A small image classifier, trained from scratch.
Training: adamw at rate 0.0012, 14300 steps, batches of 128, held-out accuracy 100%.
Data: trained on made-up ball-and-stick molecule models, 195000 training examples, 9.4 epochs.
Rows from block 5, named by matrix and row number. Each number is 500 + 25 x the weight over its row's rms, rounded and kept within 0 to 999. All counts start at 0. Numbers have three digits each. After the name is the row's rms in percent of the matrix's.
# convs2: project pointwise conv (model.blocks.5.convs.2.weight, 72x288x1x1, standardized in use), inputs 0-41
convs2.0 101:512471504505511499513498512447468470501478496522498527511527496481492501483487498512444493504520513528519461456487499527473505
convs2.1 100:488471452495509493501490471499512536520515474485519482529508489496514524454533496467495496505522483528506504478481530497464511
convs2.2 102:477510524504503480491541489479463485489535512461510490526498493504513478474511435503524475533451506517509483466509509461442515
convs2.3 098:523500476528507496459509479490533529507536530446498470519495512480468538523488515511519516496491504517477480529541483478500516
convs2.4 101:542531476493494514456445496521500524516513494457511500520518495531525510478485517519507489509506503457510539520530542503519494
convs2.5 096:520559498500504492445491514544500535498531509430513463543470515507506502496490479513520519466495469501476536525529506498512542
convs2.6 100:483511509491493515503476518512537560506478502512531517505534501515520514501487528504462482470520487462524544518503543520552500
convs2.7 105:478480504557514495506503513442487551501445532515494531491523519454497526524526507499443530482522490457486447520523483479454540
convs2.8 105:541491533478490478547505515556506477500525489500521505489474508505470476507507467474544505512503497520466537499498489514517484
convs2.9 101:514501513510507507452501528439475483497504461539483503483487524462461489533526496466557469506510494518505460447482444552526494
convs2.10 106:544543485542516468477462492473491481499547500509477493495535503500511495486518477514471484477473496504497469495510461464544516
convs2.11 102:525494493499550490532478473528528463521509472505507500522533503517507497460494518529476473503504489510512520545487505506517472
convs2.12 105:498484498482481494483471491572527492498487508493518502501482489508497465539510510552568529486498466497488522533495508506501500
convs2.13 105:471485468513486530473471526525516505522503492493504517481460521486511497534520517526574495498517506488500540513475523533504518
convs2.14 105:457522489517507495519542503497501481468495498491492497491498484552499459462491492494466502481491493522504540497537483482500476
convs2.15 103:513474534462512505528518505536510487509470510580503514490481514548511493516505501498476489505486456519487550505501463512529506
convs2.16 098:503532492544497487534492481488493488507518502540483485490519487507489495514498450507505507520470505493506482491527483483490487
convs2.17 105:454526516518507494554535520476488515492528492504496508496494502503451478495503454500465484499483514497469509465545500489494498
convs2.18 098:486478543486482541489498542500501477500491529480508526498492510531480498521501531465499489473533495498495524518509506551517496
convs2.19 099:553477536453518483503510505483482524483477505532502503500499506476510478541521481474492502513524495513510485523496491517479492
convs2.20 101:520481502464510483446474500505468512483484495459511484521480500501501489485462487520507481530465476538524494507478512475509467
convs2.21 108:484482523472487530490477474461481509509509472500506518482493482525556504481473502509500488521530511506544460469470504500488454
convs2.22 101:490500412541495526445468481470536492524486546501485471501506488463545525483524511512468507536481516490540472503499525528502513
convs2.23 103:551482525529489520551490534503493517512514494498498491541499509476494525530474523495505473470517487468487497548478562518560520
convs2.24 099:533481551483486492533536494484470524500459496536513528497478511479465522520481491515474534501513507512487480496494486474499494
convs2.25 099:534515533505502506510502492512505525518449484548473510506500477524506489485445473512527488495487497469529530505547512487526505
convs2.26 091:465477545471510516499535515511498517485470507506509531499489487507491504500498507481484507500508499496489515503488497476474487
convs2.27 103:459528508488454492505541496484482512474509502523479521454499473459523481501514488505516517498467511500470484456501468494477499
convs2.28 101:478500520463480485481544462499507505476457514511496475502470497496460477504487503482530530476488505549459524490534454497491513
convs2.29 101:554514468517503522471456486531530494521528515467505486488497496538548532500528495510527499504476504471505529552493527455525513
convs2.30 097:485496447493503498474500496532497489487492518496494438487480491485479512519458500504533519498513508508496523475503470494488493
convs2.31 098:497502526510493515530488473521494491493495500492515559523539488536471495498451500521496544495485454499485519532519488452484482
convs2.32 103:453514466540486499520524496471522553491511502490470511486507474482537524489497507493427520499479508494515471476506489484485532
convs2.33 102:560482503519504493504457489474504467510499507512503539469530490483524522485553507509488499540532477527531465485505443483478496
convs2.34 093:522507530505531512493509489488510468490484510536511498496492534505489535533476477519476502488524501499505524489496469506504488
convs2.35 098:519499455509519503510512495494520511521482501543498485504497530480511537511485528541493522517529526489515443503506513512480512
convs2.36 101:478477494482488495491565496431472514474465510544478508493526513481488502506478514499462508507498527513506464455512473470434534
convs2.37 101:543540464502498504557420512554508458506512501517508463488527507524536498461468512506526494511505494521495539494476506503539466
convs2.38 098:517488547505489524532521530484493494484460507533528531534483514536449502526501497475507498491505510495487561536504505511517489
convs2.39 096:456510488522498487507536511458475512491501518464526547497483534453464516532531464505439534474519503507490418489502490496474575
convs2.40 098:493478486495485482488460477492497506500480484533464500476515510497517514516494500482517460540502491516534483489479485522520510
convs2.41 103:483482492540496475470470448529541493512509532439486526518531513497583526474506489539487503538512485508525476525464510503496522
convs2.42 099:501517488472483484505562519502480505493529504487502474506455519523495505506509471469518477486513513509464527475490535543496493
convs2.43 100:468528490536511476518536490449500560524509469494510494530469506491491505507469480508442505452477505490491476515524488476511483
convs2.44 101:515498481528465498465475486483480538521490506466499497512509488502492517483479527549488464524467515494563470461504516474480501
convs2.45 100:528493508492496516428517467500490522499473470467510509504510496515462501495481513509564508497484493494506502514495476466469523
convs2.46 092:448460564496489496518543481479470474504508462527522577485507479507474480498492489486480482458473492510497513480497479481508480
convs2.47 098:497479519495538501571508494514476508490496484543490520468548495470458474535492485496493494466494494488485501472508503484495472
convs2.48 102:426498481499518516514499502500524516514492509528507540545500516485523525520544518494516534493515531499507446513485535522503537
convs2.49 097:528484511504481523494470478516528468494508514521494493508531504508510501532534536492530489511488504487510524504490516523534475
convs2.50 098:513532441545505508521431486518519483511510487508478455488507498517553513510494518498489491494479484517518555499529510502548514
convs2.51 098:533475471519501485479447504534544495517512504513513454460496483528563504468525515528528510528519508492544552534495529510492491
convs2.52 099:498455508520463509503493491508505527506532513489499510473517485492562493529504502491480526529518513474565494512480508519477491
convs2.53 098:519520472494504466502494488488480512484516488472492494494492491526512471445528498525485496528492509543512553490510470480485510
convs2.54 092:502565534479506470525528498491470492488516468491513474501466510493450479462510480511478477456480485495451480542471532465517490
convs2.55 101:518536492494490496520492499501516477522533518487500438484473495531492479468499512481532479525481522464520500524504522521527464
convs2.56 098:479504494454472492398497475524511515450523504483496480486491504541532503445504485501546487541474501464517540527489487485474497
convs2.57 100:445479490488481487474504464517522472489511479503485478453459485516518478508502488486511465541487507485538554500512490527518481
convs2.58 102:476465483505512501500444486495528520533469507519496516508502514487519528539524546526514511509508498489530515489495481502516508
convs2.59 093:514521473490510510494486539512485468507536506491514425502420508510492494473502492497548493549511502515502498510486539532497516
convs2.60 107:512498504515511505497552504507492504506460512491532524532508512478523543503525537514505539528540485518505484486494507467454504
convs2.61 100:467460528496518502516527487489488518497448499512490552463532480517471480518516519503460476493511520468485510465518504491492481
convs2.62 102:470497480480478484504544521497486485513505476456512501505473488490479514526528473503493512496527501478456456481501499504512516
convs2.63 095:447461532492502487544564487461477536495461499528512540501447515454466494531490503475455498456508493523482456499516481474500517
convs2.64 097:499493442527519508478472475471488533532497497486501487516491502466480514502508503539516527478478482515494436470464499477495514
convs2.65 097:510505506478496500496483512479478479515519493525485507497490488496467481472517503464532483554484525496502462480477504496475476
convs2.66 094:540466549481516522533474500517500445508472498495511558480517496523518499483503537494514473496537493491490519529478538514477450
convs2.67 103:518501482478530492479520540516478503488526483534504491499452513479488505473484491479509457509506518470485502485491527508481490
convs2.68 099:487538491517527492515562541506481508505512494464511481519477500505446493490460511486472494451501498487450525496536498515521505
convs2.69 100:471528458544497492483475492516506471474509525453492499498505495525484488494491472512490510483479480486468468527512448505519537
convs2.70 100:534529480467504501499495542526532467486507509493516444509467508519493502513480502479546510538533512502503557503500502513557491
convs2.71 102:498511502478514519515472512565510464516485520490491475517509487523471539513473528483523517486515504481499522543510501471533492